From a checkpoint of a small multi-label image tagger: 24-pixel images.
Rows from block 3 of a small multi-label image tagger, named by matrix and row number. Rows with one number belong to one neuron. Each number is 128 + 24 x the weight over its row's rms, rounded and kept within 0 to 255. All counts start at 0. Numbers have three digits each. After the name is the row's rms in percent of the matrix's.
Before each neuron's rows are labels from the 100 images, of 14976, where the neuron reaches its largest size: "strongest on" is what is common among them. Only what is clearly more common there than usual is listed. The data: histories of elementary cellular automata, time running down.
# gate: MLP gate (model.blocks.3.mlp.gate.weight, 1024x384), inputs 256-383
# fc1: MLP up (model.blocks.3.mlp.fc1.weight, 1024x384), inputs 256-383
# fc2: MLP down (model.blocks.3.mlp.fc2.weight, 384x1024, transposed), outputs 256-383

strongest on: 011 turns on
gate.504 093:121164147104129115088143146142109113131133125131133157121155114158167125163135098133101113164114167128106164097103142147099119116177154169104120114129126134155141136128167133113165126165102136176115088117115149168102098122150157108132151115150093152085133115123156136108121166109116120131151144149134148138147136142121149158148111181164107113121160112124130139158120147078127159119093
fc1.504 090:142125150140119143116115119128107130145113156116137146118117154142117091151172135143147128173099163113136126135134117131150151131161163161146112054137138090136149149137135161101150116193127147137100168169129102165111137098106147135107140099110145121111160092135179117133131140113104145149171166102119167145091119136111128175140085129115110155120138123153149114154095147099104162086136
fc2.504 102:106149092154145154136115101117157085125111136099106150135109099155120114146132128140124104148148129113114144169124122093167144156120101147135101118125115089109110131097120156147122137135099120097131141138110151132151108108134140165110129127121109118097113135130126161129119140112101146160153143147161101158148127121109140100117138160150127128147131160110125124132180103085158134121139

strongest on: large cells
gate.720 081:138105050160140140127107128139109136148100178111118159185117127149147162130108115085159122117121137136131131102109123111139138158138131116104121138089126111143120167151124135108095132130163146154108111176165152127091142116120094092133141159152118138125081199139102129141148114140133099131135144137114148124124092101119097152114126159117123110083156128095150117150122147104166090092112
fc1.720 081:148103131112121103153136126123138150138141097117112138119137102120069119115138126152173131155111131098107149133185099152159143138158160097148146104123110133123136097085131114142097124110129131145116096095164145111135148123140131154129086125125138127120136135151152157101108129124122145121109117096106116118108072119079157048099120126129116118100126137077108093151116161119166121160149
fc2.720 084:159119138133096106146143100187139122146160165149137123101141147151144119155134106124130109155108114095107118129131155131079091161126113132116165114167088160138158098120111130124133133134133107147114117078138095089142091161175126109112134161139141132136105121163109117148141137158152190128113077124132111132146130160083103129129148136164127137077101165143106142160162127157093131065111

strongest on: 001 turns on
gate.210 089:144144135076109142109072120138129124132107134096153123121130106095073130121102117149141152130111103103120166104161099107122144141139117101143122137077184125081168139118095151171125112133110168173114143126162168140142149132141125129115170116143147196143101177159134136107105113102113153117130133102121143133099126123108152132167142111125154118164123142130160143091130167141158146156061
fc1.210 089:138196150148131103170155130151070136124127137165130113145080132143136121128128107139153147159102105151136111143124161151149118100124118176106111129122132123149115118126145093158121173082152111124135108121166152125174125145137135118128114112132103072100152127133114124170099142167138149121127130178125147113106132124114090145162169112171063137124159152141121114131075120100092091153141
fc2.210 096:197137091113115127116121128137116111120094126151068125122149119121151130145113115114138164144119125143114147125122144143168164156154124191111090135133125137127134131135156098123117110105118100045131109175149145125153122138109176127151127104161132087135125137180108102121131123146104148095182158124142147128107145160160101119128125169133127152100160155135159135130102129171080144114085

strongest on: 011 turns on
gate.621 076:115148137129117091134170141143120107147131122120148082158133143088137107098116146135132140144133132147112122125161128099127124127093152113174136172106087123067131183088101113091151144103129171124124097078114130136095137111110145141129116099113132094157129160137117135135165098128150158081183108151174102119118140158115143132125112191123141140126123130125145112118121070151154094106123
fc1.621 076:114141118064124141144118165097136111131120181099137127162155144136115143150117126103131126115103154100056149140122129128088170110138136162128153118133109156164126132102135089161141152118097145099158142135182080129112088139103149102088122117120099152115137141125119136087091113144093125131077140138109143125116160132114101122169132147107126137169106117096127106085121123092101124166134
fc2.621 073:093148133146099160167119129135191110145118091128107134140126089123110127097130140127108142104084129112157179132132127106147099144160108105161136125148131093145143048112160128154119114083138145119163114114148110144124152091114133132146114091117105111142119139055105117087118135129091107176118108119153149090150154115159123158126103148094127144126157109141097162120150141121152139118066

strongest on: 110 turns on; 010 turns on; 011 turns on
gate.509 087:144148134093150143113158131109118157121138143134143097166146154107147108155118153164126145136123139127123084133139095147175155112118111123116148117140130145104140111090110170140140169137101102111107095107118111125161138112060144067140121135166093127118163120150139102092163131099154141142119144119144139099141107089115124162169126117185150122118126153157108184133149063133143125127128
fc1.509 089:061192152112123122121152106119111153124119124130121119101116142099109109121098134134160186162106120144108099124143096130150120134126162142134130059142136104134092133175138124145132079095115103113130119147147184103109129134099102119127142114136113122161123170155136122166137155104122094147127129154139139124163118130080172134157098106186141114110133139149151180095183135113156083087128
fc2.509 103:150139131118111157087103156127104117132107106087102125124158078116117106138140154115128131103141129170185131140120146162131120113133097146136172140114120115093162132166144109120129119145151107140111120151128120097125156091144137094157105124103126153106137110146127127093083139097176191146114121152124143122138142153125129128117112155095120125104148127157171086094131146113119141125051

strongest on: 001 turns on
gate.531 078:159133128106116136100135124166154129147147146102091117111127092103144094128175122113134138131133122179103146113186131155094103120125101161126124106181154123129110092094118158132070128107117072101138132153144180150127127140111103102099073138124153113126159138092131114111137129108151114141098155129140144148134097124107056141083127084123101149147157114110115137111142107136108141098118
fc1.531 077:151155142127182094089108154147064161168118121171135186138104148139131115142143111107181148092183118133174151090102114120114169166127156146134067110157142100139089128156162139144108134138135181165088110105167166101152112116138117134154127124117116136132136093099121137142105133082110171092156148105145144128105095137126151134114115121127182154078120104145145123131122133080075134124139
fc2.531 077:122133124071164167110135091117101100178181102145173144091135110110151147127151109118126136133115124153118143137087088122142147153089122170128166121098153135128135132115179131107115129094118112140146121104104097079127174143107116101141097124116137114094154112127112091175119146131141157131120107128116136171118099130096103081155128077098115098150140120149114137085117084108112194128134

strongest on: 001 turns on
gate.416 125:128150143140121105098111124134134148139154113131165140124095135180154132189153135149126131115125135086137161135098119085132184119127134152127167203127134138157147142112143109109126105130142146150120175145127130147137143089133129124132104138139089115117092102150090117120090132171127175141089132069102106124091115182142096088097109118158168135149139095159127077115132130148146134110150
fc1.416 123:100106120125096132078121136151163148128138126137142128140103146144165159163182151148138174141136162097149112121093142104124126168112130099137129161147114117189148128125144167128143128086098172142133103142145103153153128123166135115138137128115092108092165108150151106161059100183134121172118124072121102107104123124133120129105118138124146156165119086149155103123129137134152117123137
fc2.416 124:120121139144176099133160151119152118093164105137120103161097125120126092140124133123132085127118160156156145134114132160167129046103123099129144133136112112108147118156083104110136112158062121123139124093149135143120162105132125143099118159121176113149143101125144095129085122136144187190175152117152133152148160137139105112138114086129092115121118128095109136126138146103189124148183

strongest on: large cells
gate.386 097:135127130127107108120127149118145108077140083099145140149119113096123109119146131127157122171108185114087147119118113100082144136085140183174143126092096108097119170078124129101123121113130092156087123088143136177122127110122167128098115171136110124129130102153090133123103154089047147104173132097120169096139124123155144108153135136131099098133104106106129146170155088182141170109137
fc1.386 101:112147107109149099131172139125128185159098147133119137128173148149121131167084116109134094111124129131117114176068093123105108128126116109134108100097109081118116119186118120136146106092131156122124134146089125131138119107114076123140139114119141160115168163126124126105101113117113132134124142118149113148132207137120148158118109101121106116105158138102125129149166111101160085105134
fc2.386 099:143139136143110172115157126120148103158160122144146104111112097141175160126151086127113154108099092098162154101123171130157129150123141080123131145124143159144141131124092150123121130139098095081084094143121098138117068135166108140131153080102121125181143138152107146115122162138093115087155134157140102128113110157135155156099147102107145131147174128137129140103120125089134092111141

strongest on: large cells
gate.488 089:111158130106137115160140111160168155135129157108101149131089117145101116152120116118105114139136129112133117159130139136128126133148137083145158128126118138109131097130114138122147122120153176147172153104166144150132106151102120157120117181125139111107056101157144135112112137129125148098097102090129081178142086136153120119151147167121130141139120153142123111119132139118136125096138
fc1.488 089:178125114115123127144110153156085082138145143120175164145095127132134132177130168117140136117125146128139122103170149132108141087154123107161154136101111134117170163141109159120142100102143163139144171097142107136100109143134119167152120145084142118129133153145145169132103084139166077144092138119172080148137155108098145135184120132184163115137158167173066157131136143114103149115113
fc2.488 090:121145120180168168165117119157157185134116121127166079093187180127113110142141115137191122143130123094153113161111132154096100139160143105110063106119167119125126079135089100145163141106149166125136119131099115111134078134126116106143171156113127103147139138118144158147138116148129145156114088161100181120133138095111113121135120125116161102126094137133137113081199119140115131101111

strongest on: 001 turns on
gate.134 102:090170127174082139144100113115109172115144168123151145121129130132100126120129071126138129141130172102125141129106106150123156142144131153162161140122144096162126118074176137133105089152133166113178104133103146159173148151124110133131170163082131106083137146134146130137153127150118097116098116134131106095142136143146125140156132149134140136134128137145134101120185120150161124124080
fc1.134 099:117094125140119152165176136148136106108118124125111152126156132087165131106158139137081128101149084143130116113111141140149092159150146118096143093164149152092125135132074118085109118113132108128146125126109135082130144125125113056123099109107147091134110139133188175113106090125127197126078126147102155112148121155135114161090113100096092103107174122120165139134119169096128139129133
fc2.134 094:089136150125113168173107122132070117105122125139121140128158109134129120113123150132107115150138128144154101154146131189143146129139099137125136091137173118108108096081106080091133113138120145136180107096120146119159156113139120086127115096077101132113106197141118131175127120123141104185079136140122173096125180110169090132096147119133126123155095137141115092097114111150126119097137

strongest on: 001 turns on
gate.269 101:094146126073139101147177167149128178153132114158103152163155099141162098117153127120137107150110133128159100131144107118152154121125143105131137115137137124130115088119139120101082130164105085129113099075102129078093111123157101135144144132117115192123163121148092135122142130146124171149145140112135173151131140050109103151138099114140141129131138148115189095095131132067117159150134
fc1.269 098:134160099139127167122090105148165148112101131111142131087096140118135148087091150132073149152126130165117154134127128087099112144144081138155131187122138128102121135145085122121141120087111149109119197140125155131150132136084097092099135138167128089152169139098174122156158097113138112114137077147142089110138144179116127108087125127127146101153143128129115130128138151159120111146089
fc2.269 103:124085104099084087138175115141104141116116118121092164129148159119104129151150135142141104155108138150154189162109123108131106187109114153121125126136155123121107138095120131111135181125099126134162165063118131184133146120161154151136132157119148120134133093127128119127150146121133099161121143120144136110155116147140136080125086080140157152104165084132120097151130128124130112151150

strongest on: 110 turns on
gate.129 082:145153140122134111124099138115146160126150133130111131103152129130118182100102179129066132145113134120138101149148136077110110106144132097121108101115102115130122149138133151108089095119112149127118116128143151107158168118129131088102075097156109104148146124110139105109142161144132133097126162068132116157123070123110100179141092152116115169155124108140121121118085123162129156124157
fc1.129 082:116088145116159126101107111154126146138091178163136093119157123140128136105128142153115142119129120115132135118116120119112125138141117119087150123110083144150138110121130130094116094151071102118133091160068106130098109094142122152132130134120085125147121153127099117130098147146164128091131140090125153133150124114092146147145109161140134136116129161151147126098096157167105149152209
fc2.129 081:132119122141096118131126129138124145128132161114139138146123148137141095127126120105106150063134106098147120116126111112121114178101120131136167123120126128101155181126146074114113130146130151158163124119112123117144107127120116082105121169142102118088123137101149146132140119108133157101086098156114064128075159123081133173121124135107142117122143150153090123132138149122086123097115

strongest on: large cells
gate.571 095:084144110122124122130140125126133140129113160130131137110097122146120108128124129144119106122122117112128108099148141135075130114149141126149074096125112134134133085116101148129089147139124131096109144173116151123145114098114126049160129152155117166140115150117112142116076121094076120144115088096099138122137134149124135144117136110135129154139119106095146116135126152137087132128127
fc1.571 089:101153099141140152130146126182108134118105122122158111133062119129161110073155137119125132089150075107140113135112116123145163103141166102104143105151131140143164127097111116128093122116084162130131137150129158134142124104138102126108125158128094119150137112123103123141113113136163113152109118096172086149092146116139120168134119160181105134084160104107103114108117111078097148146138
fc2.571 090:132145101182110087119122169163147127133086172131144150129166113133090105130139082100134109076135124103138086152153103104129120159134124134115121126146131104131105119150168143137089151101096126176183140148130126112146123152124128158146091117126129146127109127116118122118134131148126050162168131139139113134133104126129117180137130112113138130101180093144128111140033136176083169115129

strongest on: large cells
gate.12 117:114149153162131169095155124113122142090138109104136145127082138108127104134117203133153157091123184123145148110106145132155145130125135170152172136130119140148079134195121148125088130118140113139085109159113132132150078138148157118121096125096122167146134110086123113121164092143100125178147121158112119126146096107115118140152077097133156148119124136090125135174101129123170107158133
fc1.12 117:143070158118157117146130076131117144174136128135097142113131120130159110097089148149099103129167063110141094158151126181114107105157077134103142122141168139149113121146165125158113148120129158196135149128111130138176161130106156155108158083150120082125072138137146164138148164160132080111131132109154135182137145158104104178105128138160102157110140102136123141106122129120101126102130
fc2.12 107:156154133114126127157136119164136083123157092113089103093128152120146131115144130097124116149179089103131135100160075176058147104099183154146167143141151117150129157117160106120100110105111135103151117080129122101135180125149111084114125094112148105122159126101126138120109138150106129114121117110148117131068147077112106129126097134143116150130153145114124096175091125106056126110145

strongest on: 011 turns on
gate.91 120:124134114130081164159117151125148145112092151124142127132106103138168137087123097072113087114134086141124120139109119125101142112136088127153145134156139109113111117165109135097097130123115153138140107115093149165072123139114151184077112100143137129101113077112151127115087122158125097133147141068190084104138138099105137109155102095177134091138142174127139107091111086139152113120106
fc1.91 123:105100132141068102118087115130169162136104126152144146127148088134161128119129120098125127130144108164116088148130107127088150119154099150128135131132133144132087123137115191116122099174101133111150135157143135139142128131107098129098103068127138117108091112143131114120089149130132113137124124099167063109123137125131158139144085122121153145136125158168130084112109136135182119082081
fc2.91 114:116103122104164144113117114100112089132159139128156130151173078109144142131091127114122127153122157146129084143131161121064102146128119134120131120136107117131131094122116105098111123100112114110117125095120117105138131120128114100116114120141143127104133127153121139152139123097133098171108101176117138144146147138136135154125146084094119135167136134088091211103169110189139136097168